A small text-conditioned spectrogram diffusion model, trained from scratch: text encoder width 384, text encoder num experts 8.
Rows from block 12 of the denoiser, named by matrix and row number. Rows with one number belong to one attention dimension. Each number is 500 + 40 x the weight over its row's rms, rounded and kept within 0 to 999. All counts start at 0. Numbers have three digits each. After the name is the row's rms in percent of the matrix's.
# q: attention query, key and value (stacked) (model.blocks.12.attn.qkv.weight, 384x128, the q third), inputs 0-127
# k: attention query, key and value (stacked) (model.blocks.12.attn.qkv.weight, 384x128, the k third), inputs 0-127
q.26 091:502528479492449544486466509487474500503545560473527480515558466519438457488441536465536499456487493468441499521553478504567530486486409527588536414522501461439513503589534496536504470455464501551533503508464589508478535495428486458547401519479508461509527561510484469530535597537492448530503420475463450581545528478478466486544512501471452567514585521523520454514451513511518458462524
k.26 084:469523521529455502405431533556471556547482594528505464459516454515487440544503567492501553472510476542502462512506489498526492560461520571586505510502495505445502501553491477516553493458503488517522462451541578421507482582529520539470415473491486475543486564536512499525571556564512430473485409499503472559486493449497494502528521505538478493551620481485518485450476579508490501494513
q.27 097:519529556476518557500573489488548486479472554450487504495536509452505570525516429490466503511599535453529458506481548454491591499493524503528488467487452520532521489509505530416519537544499488526543505574477499540511549412483510440520524512536533519511456493534467507534473530499455552522504650604571452530529506529510520489531503424562501539531599556480505454539465511486533514516518
k.27 091:490530601452410534510549522499533490510492531453469529455513515493488582524504465519438532515624498488498511503519460524500557494474550554470520495457509573558497486430502537474527553498507474548472498511526486517543539438508494443557499489538517526497487462504449579520478532445541508466460657524537483576480486512509548510525506469511477539561543539445491462550431515511567512487523
q.28 090:550504532439477486509531418486489540461490519503532457508463654472552517459466581587557455402497540501397448420482500526509510517550452544523484560520521555466504476490571521448474485524487496456524478483544481535428505502531554522524468519513430497530480482494564488461446462519453543490493469526469487474488504489450453518511519495556523517449427491539497554515485486476563497534496
k.28 083:594530532489566475483549443557524465485504538464551417435461543482551498502465578560483507493423533473399485414480558568481468543480513472517534571492531539478496451495531482474550532478523477456510482505474502498410481534479580499520489492524402486517543514530543517516474462509515477474480598486500516499544518422468515519556532485532499531493493480525531600496482512441482479519552
q.29 092:563508476495453505486486535458475495542498543426476458484478502440506507484476576563578544429497599553550487531538513484476519426493427490440530525516548536537446534493482466496536488404481576426496520521450474513428463552558525511439541557491530557530467490474541558523462494502581476536510473498485524511443559518512486476454477516502546468496456568524498498482548462595515513517508
k.29 083:527491495509480481554513535591485506568494510475475476474504575479486495549476535547513541456480571477548535475433497518499516529442452412480502539525503475581490525520477421550467514460582487523526490556444459561471454534599513472481555573547574533504557509528507524457433440517475512519506445444519521491468536520518508531533470504515580516478475624510507505497547505540494566502467
q.30 091:589432582486426403455393482524501497439512472505501506467473510496462462442548450515454501525501547487450489519496450463516510541537449508456445485544472485547486585453467464481378479417503478509505541495534481500523470512420563505458468501488477485449467496500502534538557503459519448552490500477517572485508507459489550524524534468509521502496409538468465485513563499485491546462437
k.30 087:560434505481450444436383485483491484484523471438527463524477489577468480449458488526497457521479590526536463481471513509460549518508385484501472505508437499534485541512459443460416537403445468504524520487524493505498505509446563475462467516491586456440490463527421535521527546497456495517513467504557528482547505478507479493497498467470560511530446582432514455522454523520519553470477
q.31 111:476512484502464447505482492537529553463457490528490501470494502521499464490497532553427516511480522488530483497527511531441533542495457506518549523577531464500521522488451484486363429555519496503544512509530419509526554537490563528540491475462583486436501408500524525502459443450514489433458440440495515547479555580414507515436543464479501514594551513465574472459537500531488460552549
k.31 107:505472439486418455475506492464539465425484509494444544507513471471495478493493548524481501449471508418480485468488537499435541515558458448514529556504475491484539520478460495505424415522460579500459519492511396493482542474500517473440450535479524450427518447469525519497447460482516472468432332421486487486502506572440479477539507474467472532492531489439552536475533507523516488526515
q.32 097:480507573527538477537480482532511478457536504511530518572434552463482477539491593543484506504494427409453551458517531504476434510470487443423539550491492414513543523446485504471569472514502465539518445547509434535482541502488518443538566417478404558492484551488507528471526485472501492481521554580483527505516505498450473567526553522464530512529486530500518611488532556483531455493527
k.32 091:484505531547576456488500459415548467436511454462415429569512573474469505541494587546515484504493419441466559534536488490411491517437508463458512530471511439472519489422491525474499489484481460556521478548499450537490567468440556436515559516470483536451517548511519516497531497502529507489465560558551497509508518482469483550529553480457517434550508512521558572511498485467499417522519
q.33 099:549494450522470445533486532533501514448478498554483464475530469485491489532479630472461552481497442489471530537558448475491541505465496555410518531459523406521524494521550491497521463462455529487517528425541520507496532513466477521468487537492497397517534490495548437525496512523470567512463568518589491576509552602507526557530487565505475570505483417528491552495495505552450486450511
k.33 090:541519500472473494484466484494469517500503458530464476475485484442521467506449633437476532493461475527506454534533480456482511585480561546418490506480521457514501473543572526483532467486505521518498521455557439471586505556518472546452486487534475435530563446483566492548506515483449597481487508492612489583475507590514523557480475542446484525516522404521479505543463531513479499495533
q.34 096:436492523525598513454493488489496504531523502562532583489491451549580476550445507552460494508488471492490485571467486501555501490485439510582397537504473437515526501501438494511477518504487497476519502525498490485450395541479455481460516487534453503504572487504465530460553501416534524454477529588524533515480472578450480541573500465448513532554528567492507478466454533446524542563564
k.34 088:471454500541594481482497487473516517473478535539493531541535462518604469537504475562522519453543427460494484524447532518508511480473423499557414537520480484480553508510447435543488549513476473521523494471535468505504462557459420450465462572461401511458509469438483511469491511450543472516462552587498513480485475544443498593556507434450477532459491538487469481448482471495499555577493
q.35 099:458477458472499512511526519447543513503516522472480511525533536538489541466497524544515503510496381462442473541484497498486458384486499436492517532564477463479499541457529480485445470523485546520543519489575439501519538529527479497473541484441524538473532390511502477496484568530452496494473455531470480445497470499428427432502500520477454491618526351468537456518460456479498516516520
k.35 092:424369456505460476481535526518498493515458497503458511424548486553534525503496554551479519485503415486445504465433541515485480433494517443506492567563494468482545533446522458503447409516522541530508468476513458479502503518527459535489542453495478536492571419526495504441483505528469465431452450511486523402478463457378465495509491516457491507499496414486527460477432490513516529499508
q.36 098:452489488524493374514478475527449503452516543528546577531533496468448465528514532508494503506538541540528513530523476537491609603486500505486543471437464474473527471486458517474541414433532432549485539473527494481449512471530474522423500439533416527512441440497549462535464515431484458515480543509522524481519515446536551543537459494500566510502398494440500545487531491443502502509467
k.36 084:515508529443460456535461502507512478498515524480574547541485531508432466490530459478525482448494526518554534457471468514491620562522510569508583478480546464515514579578504419523512467455442463520549518460496467482520551431437469485513517476508467504474565485544586501573482487535446499546536499521592537493534558485508567540521536491482554523548428463516467495562529520525458472552488
q.37 114:434581466529497461480501468466515487552508532511556563513575507437478542497394528478490547491483463551540473495491474486590507475440508530527461412488465471517501468603496512523518510535479551518447516541488518511489498465580586492519447466545459509497460493536469472499496559475524469509499482533383480481549451434513505484485574455560469462507560448523515502518428487435538469487531
k.37 102:446547534530572467510496452490520561551526534524556584471583489459466536560467515531429521498500431503536487508513458491535508458435553553549468478522452503526461515642519514476536523525517426531532508535442480491432524452539498528490458513563459549504431496461485512512575509512495456480565499504406476506536435437504508484484549468513500509471517462549507477488518472446501460517573
q.38 117:496481455519493464543451494486382432512526485505422412453511514461519478474466471492486455466491499488492545505501509507463449509518476515492488541522509471489487525340436454479506435517454495479514501497514457446480440504559540447479506427474495492509519501533439420509558420465512472418520462517488507498527529361542486513509526456472494507450545533516523537459523532489485515461434
k.38 106:505497456511494488473419505468415535481503473471400396494504519460524487464434481497518451509499482521496514520523495546449436500520430492495473521520509470467468545388463433435483449462500445537506514487518441489512450497522513448489500492437448513493463510497427458489530452482484490486508429548421479522523517373472477541476523485459498482397560528572499531480510453505531500512436
q.39 090:471527470504449553478496472486484534519574413618525568510454425501443505539546484561551533530486561463507545482513457507413466459441525482518505494459508456500517485476498497509467503448450471522470484493488505464488514462518546400462506459534534460476457516605524538454524469510519509511465466534473442496503543482543527589396530428512447490464520489478476457467431524470474464453494
k.39 079:542572479525566497495540409490513530524545401522511507545512440504467493472520438589543554553475520552512531456511507480453489502491575505454552541513455455473478506442515501487546516466544443559504490513504523481493555525479517415481516454519529483454462531531502499426512479494501474553468365565520481473474549507534536543456461426525460534486482475522463447423482460487554473442505
q.40 100:470414428440544494442490559484551485523501517476519525550494515513500471493476529461503497528545446498516474448529476538522512451568496500447413508500515467514503469458433540561537485553494564468500500532547492424512397484447538496469447499448480535464472465512458438524516506500510482467471487512579488476531541574543496452488442400497447553417449493455521417572510455504477469534482
k.40 088:518412466505590452495516580525469496554524482502551542533495558495505502535471554525463490567495485471498494441557443490472536465531489527439471508567493514508485507365441568569488473535544459442502515518506483464506415519477493517503479495453503506504482448490513400520526528479471472428471541485544539526511538570518482501493478503472431608485460472497555437521495429518500479511552
q.41 096:585483590497502529538570573492491497529472433580474389448570488534456487476522430554465539503518496565548531462481516521502486512571514544505530486537538555546493503544503536415534532587541545519496466484479488495499599518544460564530519446542472509468549524511574532461551459495471514496579546522573516532503517538524508447500503520525544521484503513538499524527515481522527554509528
k.41 085:522532548510486521544514581513469539441475461527480402444570501565444457446513467523497578524561520516515489455518491537533489480557470551485486493508540506513513478513498503415524527606482551534471457462490463519516556496558445547533465488468487476492510532476509516480584500558539550433541563533538522508547546598527482426546527546489522556414523505444483544511499475480520557504480
q.42 101:532482524491514469495434456499489507510467520445485496439509569473514436454518528482613438458498465551527486499511501467535523533487516537443503471513512511548444543498486506478467480490527457512457533603518490498521462501452467534466592508532546480498522459519495478537492470519417466505553494543488496409492548443481470458548498366581450489460513548480488400488506460451486555485421
k.42 090:565491541466410506501470540558539450495495507430476551383482501547509481501524518509500426475526531589498489458533509487568561530532454505510518480546466522544466544493511490531476507488533560500494498589516546545480476483522459539494574498510523487509517456546491489534529513544440461519563452598473518468532552469498485469538447480537471565508557559532525469465547451482476602482420
q.43 085:486525592493504505534449506477551552477543511514418449476487454518510475513549553435491468456506521482523482545509419528474496538474496517418478396539590507484514519541569512512493501415515504444440505455526501495441500545470461527471460475477521434564492347487544545499479449534524492562526506497523496461514531546535525506407489551463473450521539481478503508504513468526518520459547
k.43 078:497514569500539528524466474473502489517522456498446471470496467533489509469465517469564488480514574493479522491485480479449504551447470525438485421616534486551481546541566535419452515431493468522512473460543494484457460503446429566490471497474514477518532387537513581445511492560534512555486509454524517456535529648513489516424449495498491473487563478492511470510494535539497459471512
q.44 093:560489473494556488527491502496470546523538561515453474459539541467543505460512554465446465446411518517533476497508522492486495526487461399508474485593473463453507551578509521477477527421548406498466555463470535535515477545497488495534554466488405462468521498498552460477491478570459534563472519491538473472486495488450446464501422465500504561549421507496516504450548445519428463533435
k.44 088:510534450475485450513484526427487452496494564497476522499540596486510484448492546440525494433485514539507465474482497491471474539535486474566496493614530442419476512624520497479417492431514519460485518511525550513548483521475543484569537437500421446478522492529535494483543486580496513562487494475558466467499505525408455486531492444521556517514431485492504504462490419496457489484444
q.45 105:500453536537505507501486484476478488430478461510564442476546431472459499484482479507512439478531426430452520516461486504439437557492570510445550551398503470582488534479546517458427533456545467547485467550542409494422519450414428459438445445488528548541499550490468479528498510515450517459528464533544551494492502470540561513489491513458508486575468501502472491501456536468521506480512
k.45 093:496459554511441488490474543536509492411468481515579470403521376473469503479517539516600512464537455462479537550477494522465468514509545508416518507389508523543530593468531509475435512491483524525538449508518409490461497435415458462462470450511487581533490535501511464515506519464501559491492441556542510479477476489485530492496547537469500495519473543503478499519511573500506525479445
q.46 083:484546475462545488501444460519472466565460493540432414546507430531480472492470446478492508528597541555561452540519543493484577498521503523437470503493515453520496457489476490558563435476521375487476489544522504506503501473517494466549544515489538486442474501505395542473533449461481466499502528446479509552551528542491493427498504503498475579446507518564444460525536420511523575497518
k.46 081:489538481464477484478426496512520515546461462637483483489442480501416444465526422473493470463562535520501526535519548500485564492568481526462488483540500433503526439436489479492568467527457484421514474529523533500506486443577537425497565530471454470468539477502453543569543480514478512519518529506486501542545567566504517502475533424553487496471522554471493502501537525560406560513509
q.47 103:511509439504497473453479501469513475495520541433469639544573488491515505535452347474551485498440484488501520540521488477480433511508514477528508513547473531511531489437471434569484512404509499573460497471549488479540430521460424485479492511500433501494530507504569480507542549539549506526497413560458470465515484465467484545486464479430489448472544519536474541515458535502518534473512
k.47 089:459482432489514442429517505486516530524529533439464578535519420490485554561480383508520475498427489509545471581532469451548464484473494515531452484504523526540532540400481462575479519410512477485516515427469547519484453530483464513452497489515445451469513506504493503516477479540530561495469452576488479440529466483522497463498428431460489453534562526513483557478488597487482487472518
q.48 087:519489433435515439517571477476492466505434435539481469446480446526435420486507445564441531539497519484461488464487647428462493480509498483484433518514479457515521473518511409509486491433464511436498491445482465517481450491472571431477445524497478452481550477547470517556568444471503497522474503484521467512508546543504520499573511500480498512573447547508497526524444465469481574476491
k.48 084:505453491438493445551496474471461585528465445532522489458472500470429456502501518508451502540516511485458498510531546564551456478530436503473395484450502527517511474467513477501487492467453470526503484495516452540561489516438597460554430546538476520489424432446440521470532390424538525497477547436470446541463529539525488469525551508511516511543434540528475510568482530500539555535472
q.49 090:546438544518534549514515495484477513530436507522560479503520474522488508524526534529497546410574541587563505530526482432555548482507482429499474483480499506539497527447491522506551535474433549469488486474571465557522401536445486513542463546528484563501597465510478595509505504506493597512534539496473484499491471452467505576506498488517519458442498470455428516520556576505509511570554
k.49 084:531451500532541552481527493515498490465493507528533448501535465507523514477537572511442496470602553523527481605553481460536514538423515440511446495492489525492485469389502448478483482439513477482497496443485471519516438516518421480529468560566510510447488425508497528455481553525452607541490540491507525501465447485459522504522464487499548549402507457465433525537483441473494507581549
q.50 105:453570431417509531535499524544528507453481443547552488434466518481445479507482502494460517448626550494505574463484491489435489505530497519515480514516508489527491515510514538450433538564480509583594485516499450518486518522470570461546524429505379540531504477493437494462514478496517443474469467506432568493534490542488479546549506474495467502466527504470508614481449527470503485496531
k.50 095:538540429536551460519541488508554499395506486506499458491464471461502466481512573504458496477641512464530494477496553495456518525505527496528432499481539460538513540503516528487496514531477437539487464506440463495519537535510577455494551470495406475524407459482462452502499490533490398472496521475521493456567477518489467507587493497544507535450566509480498577471397501516559479495550
q.51 119:472480487528461475488515430489521520540527513554476560529584507477474456466444504539443510501511439440517475515397531462525499539459475483518481530579471505516500466551532450470453474447487486526513534493464518483462531506474550528540490583538499508502524527522515503465451577511452549570494492632528434491572436529466534463559535452510485512439504523573507489491531423496516483523607
k.51 102:503507460530435461470511461502406561538514516554524594491569498469450509520482504514415535539567446434476494482426454487522475527468506527536425518491507502465519478572493494451449487487524529485498512532522496529461528504498534528536480586545520485534556518522493530465473597532515517496517503651497469490607499536437487499568516443501477541501475499506470525464526506453516523516577
q.52 094:557471479514480483501551543545478588445470499527543549424522548462494514464549500527397502497496483496461507516489440580503535502536508465459504546416387431477545501515531545483462518490524542453515478449568480505444474486515436470524523492493499555504473506530459481533596532482472560484553457523475542415544474510556511493499490496476524443586539489559497528508490495467406521454506
k.52 080:513492523485529542509570494514448458504524490495553514477597506506508459409502541556458541507495469501532432476510530586449534546523480501447544517463475486516509509541516552441452523527526528496485523459505490478524471543442424460487485532474565576444550541464418493530525465471500612471595456427475543381493521516527508473498489429484543536513497541498517497528417496495479483490508
q.53 099:508529449478504538569532482493555522518513455516431510500496444543452505469490545547532536509543537495521487507490478521491413547574507507567502503431475577493509506461489541522431521487527501504520512465589452446486573471503491460530506534505601550454524525509455552443496495446538506524435607451572447485514475555522501478422472527510545530516504545568537434529491484586545538490513
k.53 084:496529433535516519511490467512543541536496451506432481501467435538456499477511496504473575530536525474441479487478503553473404554523490455556506443504479530440505525430499509450461525493542501405477476492536487487532558421503479423468529495457582561415540532500456479513413567462485503486458592455566473487518492579552497552418520529451506504501523548546500460507495503528510534489505
q.54 106:511539448487462441541498505506513511438489535491512501534491449496499455530564443570490545474527519518532514525537465497545531569512411533556555471496495576461517482491510453435548433556480541481440467538543485543531502514502528491535453459505440478481533488514576586556494391481542427471507454558494524532451508564499506484509574486513512474522426526459565517538541507503503550601496
k.54 094:464461462507535514463498483498451448461506475470491476541510437535469485518525471527479517522497564516583473499533534467540532531468431518560574473489425588517505448507486488452512479537443456500432476540501468584464467491559469504495445489512551485433526474475570533527464399491564457462496473547505482559431484530464502436461521448452503556485446507480565493561455497537513545599519
q.55 097:507530551493533550514503432483533475554534442516478559471469461516481480489487584510476526432453520475510510507454550502514602472495473548571591545504421505519483548485443467547498494466525460491554482512498516479473558496472592567459517499526434551454524518474504499435504483509584578556508458456553493510487481521474454472457508469438464479537455544573547480481462553439478491495423
k.55 093:466536505548534502510552490461475508490483500503479482526416475494509510497445541493499549488489482521449468531444589544527585537477492484524553543494470483523431554495469425490468471473580467458463482499484499528545530516483619584539550488479394575402458508489494479430493516524536545576476466481538518547493516534482445534434517492492507549541458559564532533470509465448516526495470
q.56 074:572512522513461491525451433491513469461500538579464522500450512522501532524524560434518414467540497556391522544548497509541548510431547513513532484445455522542475513549516552534496483478516498514516518497494491545496535520476488584485496505481565428564512541468455488471536478548496447474591563622544504576465503589475435510458527516435481527477477519481512508491498558527477468528486
k.56 077:554520470522454476521530518542596482451484538557466498501479510510537560542429555518556489468531496531434540498479538441550573509483505498459511471530439486495463509500515473564560505492488481558511517467528537535482467605536552588465498472468481418572559541493452466571475479473550497514540540603505466515518515592487519519492605508543500530537508570491515499498497546506487449503486
q.57 112:505489482494463505444487499478427461482523501564578419468471485454503521460488490559484500524534563455461520499523485491491545442463529528550582495479515466550479564510503516564458489421495503543447481485457495534499604494513547483486454471562578503481453476505565502463479546512480451467494465438431541447525459492494510456483491510433504472509492428578547535492453488502542422381525
k.57 104:480515478533493525433499514526452558516472510619596431468462500500515501446492517541576534515512587520499494503449521520497531498488529504558565553482550510564503565515512511524500533495539509551525502492531466530502570511542568456427473457560576475492494530516555498511508503503493422478535472477433513434539493453525483502529556446515480448501517474569523541480553547510544421397498
q.58 087:501547549480526523478422467474502468468486547515509384517507543481521458549529444515452502511513480514618478497512483468546474472466463528424461486557506480489444480465592511426525513615440498512474476486460516473504518527547444499475556587478549492510494520489514463499545564487509395498542506587410486509477476481535448474538518515489530416465514506460513496495506500459478537531531
k.58 080:447533535445530535469469513481514456482474513526558435509441545498469467523477452519493495548545446492586515532487474483551512485490456581467537512562504485523427495540621509458482530565518565578468504463442526492543519523572466505514539526495468479549525561477512477497576552489514418518513513571441488530471452557444530502567510505566523432438471524479516498471467512544509525562537
q.59 088:466448578446540502495515470540470511477544493505601493529500560484609573500490530547526456531426420490488514505499517546514518507482547563440477577511445512469533504533446517544571551536509515491507463446521484503449493525528504584527543520536483562482466567495513501471474531577535514523525487533499513486498454568522436458527481514438503528425500448533551538504497452521534456498602
k.59 082:507496573525553506545522518540489484434494495524578483480481599497585564516468456511506483509403419440429531492487474507490563498520499531477478530515493438462512475474441472546548571537538522468521447524507485549469485529515556541505544484545478575492539567541466480532455489527535458479545546548504509443518514581483486549549559514527488476478531498528538565540513514486477408460583
q.60 104:511452509518465572496492537503496554473482429560509549529566454483499480480508483500483500501513465490473494510556485455481513463468616481478547485551437529511529457521507521512497570522496585485490525432513581488521544509542404431525515494567537441539541464565614512459494485463459560492501492496538440524531442489487542530439435470516464500500438452458481504540449507501451512555577
k.60 088:481431517516448541507487478515529569478543435524513543497574450501543515494479564531467546516532482456450520483559454510508476482493565500483555515528458537510520502512500465482505574519515631504506516435532597503519549580466426457560548484520546462520537481538567523459497458447497600488501495502492452558541496520546503486413483473542520499513420466421498509503487509529510475501572
q.61 106:484532486534489503475505535470486525482549554450419585506504485523546449503496610482463451480472464464498500536480543488520460486471465505510519488498514450479541458497452449525474473483472527492430492508505420488521473487462615490477495554497514557445504510506412523516493496477492449558492402563552442507493496534507508492551488451487493592492492519538518434509396432440475578439446
k.61 091:461542503519517516527515511533480572597543506458485561463458446563589539588519583491459446563487475494480529521488490464484501529542434547512496531481505496507536556568493466473485490528541421526541505525542450528536469540441589529542521511493514562417523546520467567535489431505520490469478429533562521498506495556514501543517518488507500543557551544550528432516530505472420509466502
q.62 093:471518529505482547472483476455476508541471555539501501493494573515529558474463587490463450477501516558451484511500529539475461589492532462557518459551520527460477477464451509535513502515499548409527559474526546474537515515530574456533599518458423452524476499536584499524492425489500502544448451486579421498473522620484486473491522521513493523475443566522544464494554505491470428527480
k.62 088:519520564504478535500475521530474487528485565492500503528469521477520536511429595451434467478486545496432445493478498463472463542521514453540442478533517489456522514490464512523578531532473457400433534501478545438465508548545571446559591500487418406519515548548577514560498461480495527522451450497489443506530549566436476487511574471468483541460443515532487491499539490511507453514472
q.63 097:489472491523481543582519471479532475482549527494549471504511414467557509512523561496435438506469484444524488504480550523510520526452525455526516583594514408502466455485437540483474529493547530498523500486481455470437545466525498555479538504500583556509471533488491428492453575543501532550525496453513499456434510423471509481556492459519455529574461483514538504406527488429524487408529
k.63 083:434470465512419527575469483456458586473485545475548508485451486472534500550514537473504492501550514458459481439470541521498491489480480521516466517508508427483475518538455508472406522509502499529521458452552462513482510464457439537504553471489493597473438502469477470464410570461552543512490443430525536511449528461449488497536528455497449411496492462497471534470608536468533452437446
q.64 092:483533485499469458486436504589455550499462586404523484475428469428527470504542552485533506497541486530477507465451509511545459508443490480507439495478534530437485470500469534409542455461470491486473537510458511501530475532492496523478554471514511455500507441529536495536449524515467428507574545538454480469378464456514443509513470518501536525467493487505472455431576583499438571557470
k.64 098:458528502495449440528375484584435482552459583425519468451433506542510462470523517467472564555465517518499523505483506501515474466495504491485479536526523512473522497483507451521536495452521526544409557540497525511489470566494543524455520401492490421453491487521526567535444506576528451534550542519455532460432494441480428442517500488458501557494491521493487485459561541502439549493497
q.65 104:536535481434539499504441526505483451531489475451548464538420561492440518491532567531501537415524568481542568508500525523462495453526447559554504482579526474517500514414544487512462511538492478556536493544445486564503520441490507520462490490479545514492494492495423506513525463544480461497504474480510579529528565510585488428587502476482462500535498567473529546518491490432500539456382
k.65 096:502512466442528539503488514448520465460483514466515420449409503561487552520572526508483518447505531458514520490522516499456477464553457574565523536487499467481463547480503508465482510538476455533507527541451471545490557432551531505449515507478485550511535504549438532581561412499481413496489532528521566513508576505515546501571507498508470459536499539505496504490442525430522561472360
q.66 103:443524451535457505434558476491482524571506566504523462548485577526476498527464547493496519562509480529498442530487459509572457482505524491543495469427504476473500532573556455487509461484471476464450563528531568538512522546505495451496500460483423477484551437497481438529500511492537401513531490520456463507465486458472464548507421483460463566464576465474507449517405427487468546577451
k.66 125:485485478493576484468531477481501477582439509485508490499486544482478525437493566507508488460479469453556457528422506493508477512488506484540483461507489459439514506450509494556493504481480555529471559517385511516524514579436519428506505497512440418484542443444491394523503474529498455505488568467499452427475461449483422482547451463526426516440517516488470442444476526480445462591514
q.67 098:528509507557544571451472530507489504555538473539519496539509448469488502496513492503476629542547495503544542481499437482473503491510494457469501490439520462497561448611491541572472513420554487475489465485573478526475498524466522519489468551489619514494553525515437472425463567525464599556482409451468512548501497507480512520495495513529500426466523486464458474490512550494481554461539
k.67 117:501473450604608541432514502503484535519475527564513450554576407496461504505532495520513603481527450470497517468530488500450496511461479507459489463467489490475537472559496529496442501458505515418455461509491485481440568495487488536522450542531585516509527490512463477393450571474469592543456461451487481518492493497456524529472505461512477430438492500458490460519507471493451544435504
q.68 105:541535452471455512572456527511518487477459524487488501602507506486494496495471535507485487516508521476509523513395536458488455463474433481479502562521579483525599551487484498440461510369452462531539497480501471527531500550471557476503510559477570505526495570507462519437525530501529519567519507474516502541479529480522554573503547546479505438537485558523457488449452532554502604456435
k.68 117:536475473483450494533516480545508519476450549504497465594526482479513515483531570517455456555536466524476503550433538450524479447458433472454486540512562453505595549538479482489458465405427468497503485488471503538511495489353569513478488537499536487502495521537478530436485535472541513543526552516489504510493541517488575518482520506467481479534515528484446471441462568486434604461442
q.69 111:454481520592479560468504476522426498518450553522470395540516516539547473516506533477479569536498412544475491477495414509526465527490512456458536461462582517516535462525486461458632504538539520505517523523474497508544511521519453470506453503492425550521477510491502524501562507504489589456582531498526471508445439502506535442469478565483530458439561517527424502456505502471507470553473
k.69 112:508500538553509532508511539523461499512488541455497348457494526479491476413526505464477575476485424519500482493470477451515487444489539459419513455458544472444501491505520479517605476470492522497509554531480553475509516546452556500533485501486450506517478470476514479493518474495454624480566521476543448530508480508584520482453506515512528487467540475507486486488565524478377402544515
q.70 097:541502552550516488469470517484453450549511538572531550595476529537500542523502588431468456478397565516520496469492478524546484529529463434474553515538468510514508485512426479513608476541538467411517486514515462464531497440467544524531528470490485420467490524463551485524493508485468468574497502508513429505501471498507383517485539560525507493456457508548481503477593460524484478460523
k.70 112:479493554506590478477489522477434503511492534538529570528477505470495509493458549483450386469431526501441524466481447497519485537537476446509492507500462545481482480613514486549560464532518489477517482493484500515509499485557626492538559585510530443478453541511523485493517421564479504561503554452539417470524516468437453495507514441539504518433509547531506539497569476564480490452507
q.71 103:502504540539497494483543469476533486472525455557491545521566457488376512446460485524483474419595550536534519550573518487457506491466522508542516518504544496520470461548540449473540512573485481495535472467561596497459543461493454493538445576476431466493502517456479510510482482530448512505459414456480482483538415476504506532441496547551486549464526421516476529573487481524501544424489
k.71 111:450507497542424470489551476483437485450520465572429520539587444463430481445464475503453454469577507539542490536530497485449462545488500546486472480450516503493435447520537493458521484565503479514521469494515534525505528466486454464507439532489458487483500504432467470502441458501456515496501351434491482470449470456493488491440505533576468510462481437473456490537446443490600504480490
q.72 112:465499548531488546533525451547477527556425518518462342480458464485450586496491500481535532487482579548565480524454520485510569513485456513507505442554532509549509507515547533545504483501465456509564495450467540450475470464485555518499555404526496481476520474534500499461433542456556544501496539581526513508495495525482571465496428524571507555483530512495487499516585511518490428468490
k.72 117:466507501517427522546543475586498526552480488544516371462423491475436554529481479525506572434484588533500526502430467460516585511515498516466452452565486462523527506504538500556478497477561437589506539493417500486548484470537583528506518464537443481499526495516498494417464528456526526540463488538475538463508468548438521496497511508563526515496523521489495547547569519474494458461498
q.73 110:502459523509496429505550462519522519505477560540527525433493521489522469520498416481489439499445493492481519463403368503516429485505457469461484548471521479448496453441475460511584506526463470493489493479475544475458527484475520483502530538505523431455491539491513414518482379521494489449490517475521502465451464354532471516481492486540518437583465517485513493466540471454483502498442
k.73 115:466504489480538487569468478473523476477595548570538551523431578520548476516483430487477482529502524561518511427501390476494491519500479474465487531585515498441467443462500456427606501535487456570519507488548540511457521528518542483551505507492468460476525571526514454533539479531474461453512472517448493520498494383543493401467520510500530438580494467501494465493510490493508546506486
q.74 099:509437481423490493503584525483497563551465466506456573576525532461510495514495600487541493430472460477439450496522505522514459456548542460460466499501478512483562506563479513539414519451449476488540535492494499469549490539454498543624549436498509503439507459480546485503460571462445512505466587507518480500543495492444501454485464454506492535589503481528492440510525463561488483530550
k.74 114:524502502436520463524568518478496511554500491517510537519511514469502536515490600548506485443479462496482434511533485458520465439590555482478443473585478543471566487534514481563478503477501455498532535498555497517569497538463516553611527463539582508475481461516560532529479571524476529512486615513441492509520494499431509482485477475538478574622494480530510462504501473530467479568539
q.75 113:537479529515495484504459461500469467429525449468571524455522625485476574502528485519517412522456493523500579516538594498482552476433549456487517518449475457533520452478484445540566560547474474493511428518513491480496500543535444519481528424542491498504447546509564505501490507560460509542548482534542543478482510488520530414467480473517522413462451519462472562514461471513505417449475
k.75 118:480539523537567497498515512499508513406519443432538525533500509477542579491546526501532410475471485546508509467535548463504540493477557485489524477409544501567479447422513490535573521530549480514458506554497548520512495472458485494458548494529488488488450542533511536548457542474470499538480514517536554468533552552607534557457543526582528443501495473488472521585542480455526408430501
q.76 113:470489484517489454488554565493454538481564502536499533591453558480518502469484507459427504468493496512654460549459516511505487499488560471487437493549428463480506518501504498463536505486458544478495526496461551499483476563469502501537519528514383501465548516470538429433505475527479569473541498547526474462513467585536463474488463456485513543413475452480493547494506506504442403519447
k.76 122:499560478533519467534494483482452577467500515514521510565497592530514513483477537504458475517495552492573468520470379568500511558479531502509423499468528506478485516562528493455509508521541530492506556523481538523560494545552487512589535564494457463502526527472572483429549480506470535457522560513425470470530510566535470592472510516494511560465456509490492552475447444545519450554400
q.77 102:468564519461500524492548424485480524505481479589529561491553493505555508512498575467499433484589506488615489508430512539505493541485535490544503525554507535526518520583533567457480483472515448493482536499526466510467529432442535454476494493510460501563510481467501510442600461534502562525518501545627479509476475486497510474548493547517460590532477459529489545461512516525577511541528
k.77 113:523528532447466491517533442489512493529507432614506539459519483461511519498474519528501427415544511513566476512432564493485496474501501487538504515514506497526523574616525513496479498432470526494453536483475450466474562410465596454540501466516535459522564510436508477446541467534548557519501495587633462525503482518522510529480535524487497579507472477528499505479509486511511476566492